A small waveform denoising autoencoder, trained from scratch.
Model: 12.4M parameters, waveform 16khz input, encoder arch conformer, encoder norm rmsnorm, encoder width 192, decoder norm batchnorm, decoder activation snake.
Training: adamw at rate 0.0012, batches of 64.
Rows from block 7 of the encoder, named by matrix and row number. Each number is 50 + 10 x the weight over its row's rms, rounded and kept within 0 to 99. All counts start at 0. After the name is the row's rms in percent of the matrix's.
# pw2: conv module project (encoder.blocks.7.conv.pw2.weight, 192x192), inputs 128-191
pw2.123 126:52 57 51 44 48 54 50 35 51 51 63 41 35 53 66 70 39 39 59 43 53 75 50 50 37 53 15 39 48 53 32 36 62 39 58 42 46 36 55 64 72 24 58 40 49 65 46 53 52 46 68 36 55 54 41 56 51 54 46 53 40 39 48 58
pw2.124 100:60 59 45 54 65 57 44 52 51 50 54 48 58 38 45 28 65 35 36 43 61 38 39 70 48 34 45 51 48 51 64 51 53 44 62 45 37 45 41 37 40 46 74 51 39 46 43 56 63 44 36 60 48 42 42 64 51 51 39 43 51 68 53 72
pw2.125 111:47 46 57 38 45 48 47 61 44 62 43 43 52 45 38 39 52 44 36 36 45 28 46 43 61 66 65 62 58 55 64 39 37 36 37 43 43 60 30 44 42 76 58 64 49 32 56 61 44 41 37 70 33 53 51 55 55 53 44 61 60 51 48 47
pw2.126 106:53 27 32 48 45 41 50 57 59 48 42 42 55 56 53 30 54 51 37 41 46 36 40 62 50 31 44 46 42 25 47 43 39 52 58 29 50 51 63 38 45 52 61 60 46 35 44 32 38 55 36 71 52 58 57 33 52 44 42 53 42 48 58 49
pw2.127 094:43 50 58 26 44 62 48 42 46 51 52 48 61 41 50 47 50 34 47 61 30 42 53 30 61 51 60 55 65 53 69 27 63 48 46 34 48 36 56 47 59 60 54 52 66 57 56 49 27 50 50 62 62 43 46 54 48 59 48 48 45 46 54 57
pw2.128 110:44 70 60 67 58 39 45 49 54 46 49 39 47 46 43 48 65 54 42 54 46 37 46 53 43 52 50 61 50 61 51 69 40 49 52 54 39 57 22 47 37 46 37 59 45 57 49 54 52 47 53 26 30 45 58 56 53 59 47 54 61 50 42 47
pw2.129 109:63 36 61 27 41 45 60 59 40 42 39 55 53 58 41 38 61 61 42 56 38 46 47 44 58 55 72 60 59 60 75 38 35 60 38 43 53 62 49 52 40 81 55 50 46 34 64 40 33 42 38 55 41 52 55 49 35 38 56 65 56 55 44 51
pw2.130 116:66 48 72 49 48 41 50 68 44 39 36 36 47 44 44 48 51 58 51 35 51 46 53 54 44 67 25 33 40 66 42 36 17 61 54 59 40 59 29 40 37 37 47 62 64 28 61 56 36 51 48 59 35 42 57 49 41 47 44 48 67 52 39 51
pw2.131 120:43 62 46 61 48 63 46 43 53 58 53 63 59 64 59 49 54 49 38 54 52 44 51 58 53 51 73 53 63 50 53 69 52 46 27 36 45 46 45 54 45 51 42 54 31 59 48 51 55 39 41 47 53 59 51 62 43 30 45 47 56 49 74 66
pw2.132 130:56 39 40 58 47 49 52 42 55 58 45 48 54 65 52 61 46 66 47 58 52 52 46 41 55 62 79 48 52 56 43 66 41 56 31 53 57 55 37 52 41 81 47 49 27 45 47 53 56 54 61 49 34 60 61 46 48 48 59 57 60 56 37 30
pw2.133 103:27 53 48 40 57 60 43 40 43 36 56 53 64 51 64 67 54 51 55 50 45 71 55 50 49 49 24 33 54 60 43 31 63 40 58 58 45 41 35 60 59 35 46 45 56 58 46 60 40 41 65 37 64 43 49 36 45 52 56 37 47 44 65 52
pw2.134 051:53 44 53 50 55 55 47 54 42 62 69 35 58 30 45 53 44 56 58 53 43 55 42 56 64 47 41 41 60 45 55 44 48 44 50 51 56 34 37 46 55 53 49 45 73 50 52 67 32 57 45 60 64 35 35 37 45 43 40 30 43 32 68 59
pw2.135 086:52 51 51 46 39 48 50 54 41 68 44 44 43 44 45 33 45 50 42 58 63 35 47 54 54 62 75 71 49 49 73 53 42 42 63 51 43 53 56 40 44 68 49 44 35 42 49 49 37 49 29 71 36 53 61 63 53 55 45 65 52 66 48 47
pw2.136 044:58 58 52 52 64 48 58 49 33 60 72 62 63 40 63 57 60 60 60 58 49 49 48 55 55 45 54 37 65 43 54 49 65 52 57 53 54 45 51 47 48 61 42 43 50 61 40 48 49 50 45 36 48 37 45 77 46 51 66 74 44 56 54 55
pw2.137 100:65 72 51 38 57 61 50 58 57 43 49 46 51 44 47 46 51 57 64 44 66 36 53 54 44 46 42 45 46 57 48 53 31 63 28 81 54 58 38 59 48 34 49 58 32 35 49 39 58 49 42 37 42 59 41 50 42 32 65 54 52 47 36 33
pw2.138 103:47 62 38 49 47 62 48 64 47 49 43 51 49 78 44 50 48 71 41 62 49 49 39 36 45 51 71 74 49 48 37 59 23 55 40 47 58 42 62 46 47 58 44 41 47 41 58 53 48 54 27 39 54 56 61 51 55 36 53 63 45 40 57 39
pw2.139 105:67 64 43 34 58 48 44 61 60 47 30 37 51 42 43 42 49 46 51 38 54 30 39 51 51 41 48 62 49 38 54 44 50 53 42 55 44 48 43 57 39 52 55 64 62 45 59 46 55 57 37 70 48 21 47 43 52 42 37 45 41 54 54 61
pw2.140 106:53 51 60 48 50 32 50 61 47 58 50 48 62 70 48 44 66 53 35 52 48 41 48 38 56 46 88 49 45 57 59 64 51 51 37 29 50 54 57 30 32 77 46 60 44 41 56 54 52 54 42 66 35 44 61 43 55 40 48 50 55 55 31 53
pw2.141 106:42 28 51 33 46 47 43 48 49 53 60 52 59 37 51 57 57 59 50 32 38 61 49 48 61 61 42 32 57 56 47 35 66 36 77 26 55 46 46 46 57 52 58 48 58 53 46 55 23 44 57 57 72 40 45 50 52 51 48 37 50 51 49 62
pw2.142 099:60 39 47 49 48 40 46 48 63 63 49 53 53 41 43 30 63 51 44 44 55 37 41 47 47 46 56 52 45 64 56 61 48 53 40 44 54 45 39 39 35 57 59 56 31 51 49 39 78 53 31 62 48 45 45 48 58 32 43 42 57 52 39 51
pw2.143 099:44 70 54 33 50 56 41 60 50 62 42 43 46 29 41 61 44 50 60 37 51 30 44 42 56 53 52 26 51 62 36 55 45 56 64 40 63 45 39 45 55 51 42 51 60 50 58 65 41 53 38 73 68 26 43 61 41 40 46 44 49 44 54 47
pw2.144 066:47 58 50 49 42 33 53 43 54 42 33 45 33 45 53 52 36 54 53 44 43 65 66 55 36 55 55 46 38 22 32 33 53 57 38 48 43 59 68 39 55 61 55 66 49 48 45 27 44 63 73 38 46 69 38 39 49 43 51 44 38 42 57 43
pw2.145 117:62 46 44 46 58 55 46 45 55 38 54 55 52 43 49 46 48 43 44 58 44 37 49 39 50 46 43 62 46 25 58 29 52 57 28 68 54 51 61 45 43 30 42 53 62 42 51 28 22 57 60 38 46 39 58 40 53 60 50 49 34 45 61 43
pw2.146 079:63 44 34 60 54 46 45 41 56 39 51 59 43 53 45 41 54 47 47 52 44 45 48 56 48 42 67 57 50 32 60 43 51 53 51 50 37 55 61 31 50 60 45 57 31 45 49 44 36 51 49 38 35 58 54 55 48 69 32 52 46 58 42 67
pw2.147 103:33 44 53 54 61 51 46 53 47 56 54 42 59 41 44 49 52 46 43 46 62 45 56 51 65 56 67 47 58 56 39 58 37 51 65 62 49 50 34 47 39 58 49 58 49 27 48 75 62 37 35 50 53 44 55 67 47 61 50 28 62 55 66 56
pw2.148 086:79 58 62 38 38 46 46 57 41 60 38 58 41 61 31 42 42 68 50 69 54 37 46 42 52 52 90 63 37 36 59 77 39 49 24 55 56 53 57 43 43 65 49 40 55 52 58 30 42 51 28 62 46 59 51 49 42 44 57 53 54 60 54 54
pw2.149 099:44 58 45 57 55 61 49 48 52 56 44 55 64 37 41 39 64 39 40 67 44 41 50 30 57 44 68 57 69 63 64 55 44 52 66 45 52 43 48 63 32 77 63 48 52 49 45 64 40 62 38 70 64 35 54 48 40 44 47 47 63 41 46 46
pw2.150 058:36 42 67 41 41 58 49 55 44 40 56 57 36 57 47 66 46 39 56 31 38 69 35 47 48 64 44 66 50 81 56 42 40 54 67 50 64 58 54 58 72 32 47 41 50 51 57 54 49 50 49 53 32 38 45 47 40 30 56 44 53 41 63 41
pw2.151 086:53 29 51 59 43 41 55 46 42 55 49 53 49 70 58 51 35 54 42 49 35 70 41 34 51 55 57 55 50 52 48 35 47 43 36 44 53 32 60 58 45 54 52 45 49 53 45 47 37 51 55 61 56 39 54 30 54 41 52 37 40 44 61 54
pw2.152 047:50 60 38 46 49 61 38 46 39 45 42 55 45 15 41 53 52 31 46 45 39 40 56 45 59 30 44 52 80 53 56 51 66 40 67 56 58 41 53 57 51 47 68 48 51 66 46 54 41 47 41 31 51 55 44 53 45 56 48 48 33 62 62 64
pw2.153 104:27 47 73 33 53 42 40 55 52 42 54 57 59 60 56 52 63 42 23 29 35 63 51 36 41 54 33 50 54 72 45 25 48 42 67 38 34 41 37 50 24 41 42 60 63 50 64 74 39 38 47 60 45 33 49 47 36 54 40 47 64 46 34 50
pw2.154 097:35 55 40 60 51 63 59 55 47 49 49 41 54 37 57 44 47 49 46 64 58 43 54 46 52 36 73 43 43 60 52 59 29 62 27 83 62 49 49 48 43 58 45 48 53 36 56 51 62 48 42 47 53 44 52 57 42 49 63 41 55 46 55 28
pw2.155 104:60 35 49 40 55 39 51 64 49 34 56 35 49 61 50 45 53 53 57 30 40 48 53 61 39 45 19 39 49 61 53 32 40 55 67 47 42 55 53 59 62 33 52 47 47 47 47 42 43 57 52 34 36 50 49 48 52 55 50 59 47 39 24 48
pw2.156 055:60 51 45 39 30 56 52 55 53 59 39 43 47 50 49 45 44 57 50 56 61 51 53 54 49 20 42 48 35 22 46 54 41 46 33 54 53 42 51 49 56 52 57 56 58 37 55 29 62 58 62 46 51 46 71 45 58 27 49 38 35 44 63 61
pw2.157 060:37 60 38 72 58 39 56 48 43 49 58 57 53 46 51 38 54 43 30 59 46 63 36 37 35 58 45 61 55 51 56 41 51 41 43 35 31 33 60 68 50 54 58 53 51 47 43 59 49 26 44 45 47 71 44 68 62 64 52 60 41 47 43 45
pw2.158 110:37 63 46 63 55 57 44 45 41 50 39 40 42 34 44 35 53 32 39 48 65 47 47 62 54 48 45 44 50 60 46 57 20 57 58 25 43 51 35 49 49 48 59 58 48 41 51 63 72 49 46 63 38 35 62 47 52 39 51 41 60 54 82 81
pw2.159 107:59 50 58 30 51 62 37 32 52 34 54 49 44 49 56 62 47 42 57 40 41 69 54 51 44 43 30 31 54 40 44 22 66 48 53 44 45 54 42 61 69 39 48 45 65 67 52 51 36 45 83 33 44 43 48 49 35 60 48 46 47 44 54 59
pw2.160 110:34 35 36 65 48 58 51 48 55 44 45 57 56 53 60 47 50 35 45 50 38 51 45 57 39 44 16 51 63 57 45 25 64 43 62 38 41 46 46 44 57 35 42 60 44 54 54 55 42 57 65 46 42 38 52 57 55 53 33 42 37 41 53 70
pw2.161 102:32 42 34 42 39 51 45 40 47 40 63 68 42 56 66 63 48 45 50 37 35 78 51 55 35 56 31 55 46 64 52 36 57 40 56 41 50 55 73 54 70 43 39 47 50 58 42 48 35 48 65 36 34 50 44 51 50 58 46 54 49 37 56 40
pw2.162 080:52 43 52 59 54 39 46 66 43 41 53 60 60 85 37 47 56 63 44 49 32 44 51 45 55 61 46 57 57 68 70 34 41 52 57 51 58 61 37 45 43 49 52 51 37 35 44 60 29 44 38 54 45 47 45 32 44 41 51 56 62 56 40 66
pw2.163 113:46 67 43 41 49 42 52 64 48 46 31 36 51 28 46 31 54 49 48 57 42 39 64 41 53 54 71 51 53 40 58 35 32 48 47 35 56 49 65 49 51 82 62 53 52 33 57 57 28 41 25 63 58 44 54 55 67 54 49 50 45 34 43 55
pw2.164 101:42 36 39 51 53 47 41 58 37 64 42 63 53 52 44 38 61 50 46 46 40 37 44 76 56 46 53 54 46 47 59 65 39 56 55 55 41 49 40 36 42 60 44 64 51 51 44 70 48 55 34 60 53 37 52 62 40 43 36 45 66 62 72 50
pw2.165 111:40 61 41 42 52 59 37 48 47 60 60 42 52 52 43 52 48 52 42 50 42 29 28 38 53 35 60 38 56 64 41 65 57 48 51 22 53 46 41 31 46 44 40 48 55 57 51 61 38 57 56 51 55 30 48 65 39 42 50 51 48 46 35 48
pw2.166 078:50 57 39 31 58 61 45 47 40 43 46 52 44 50 43 40 51 55 43 63 26 44 58 57 49 49 63 43 56 51 47 59 44 49 70 19 53 44 70 49 60 65 43 49 53 42 43 48 40 49 52 54 33 65 43 47 45 56 58 50 47 50 59 64
pw2.167 103:54 35 55 60 47 46 48 55 53 53 52 53 45 58 54 47 42 58 49 48 49 57 56 48 36 48 25 51 37 33 39 53 37 56 31 72 47 52 44 46 45 17 39 60 55 45 51 45 42 62 60 41 43 57 50 45 42 42 48 47 48 46 76 23
pw2.168 105:35 46 48 48 59 52 54 57 50 45 43 42 77 49 53 38 63 57 37 54 47 44 51 55 62 47 81 46 59 44 70 47 47 55 61 37 52 48 51 34 34 88 50 56 49 29 51 47 45 47 30 72 56 46 61 42 62 53 55 46 51 55 56 70
pw2.169 086:28 43 68 54 48 55 48 40 54 59 55 40 58 56 73 41 50 35 42 34 43 59 47 57 40 31 41 46 43 82 53 57 50 46 37 20 50 46 46 45 50 46 43 59 52 51 43 63 60 59 49 55 37 44 58 45 59 39 54 38 51 42 54 71
pw2.170 125:53 45 54 53 54 32 42 59 53 50 39 45 54 57 40 37 59 49 37 48 34 50 52 44 51 56 91 60 51 43 62 65 39 43 40 36 45 56 52 44 32 79 53 55 44 40 48 60 45 48 36 65 44 57 51 45 67 59 53 45 60 52 44 55
pw2.171 098:48 56 68 41 51 56 43 61 53 62 54 52 66 62 44 50 53 60 36 54 50 47 46 36 57 46 76 64 51 50 55 63 47 49 38 53 60 40 54 49 45 61 43 45 57 58 56 56 60 53 33 49 64 64 48 45 45 47 53 60 47 46 39 33
pw2.172 099:49 29 29 56 45 33 51 55 47 54 45 58 33 36 48 43 44 61 48 50 53 50 53 54 58 43 68 51 35 33 35 83 25 49 38 48 53 47 60 43 36 61 40 46 54 36 50 42 68 55 41 64 34 49 63 53 58 52 57 39 56 48 65 27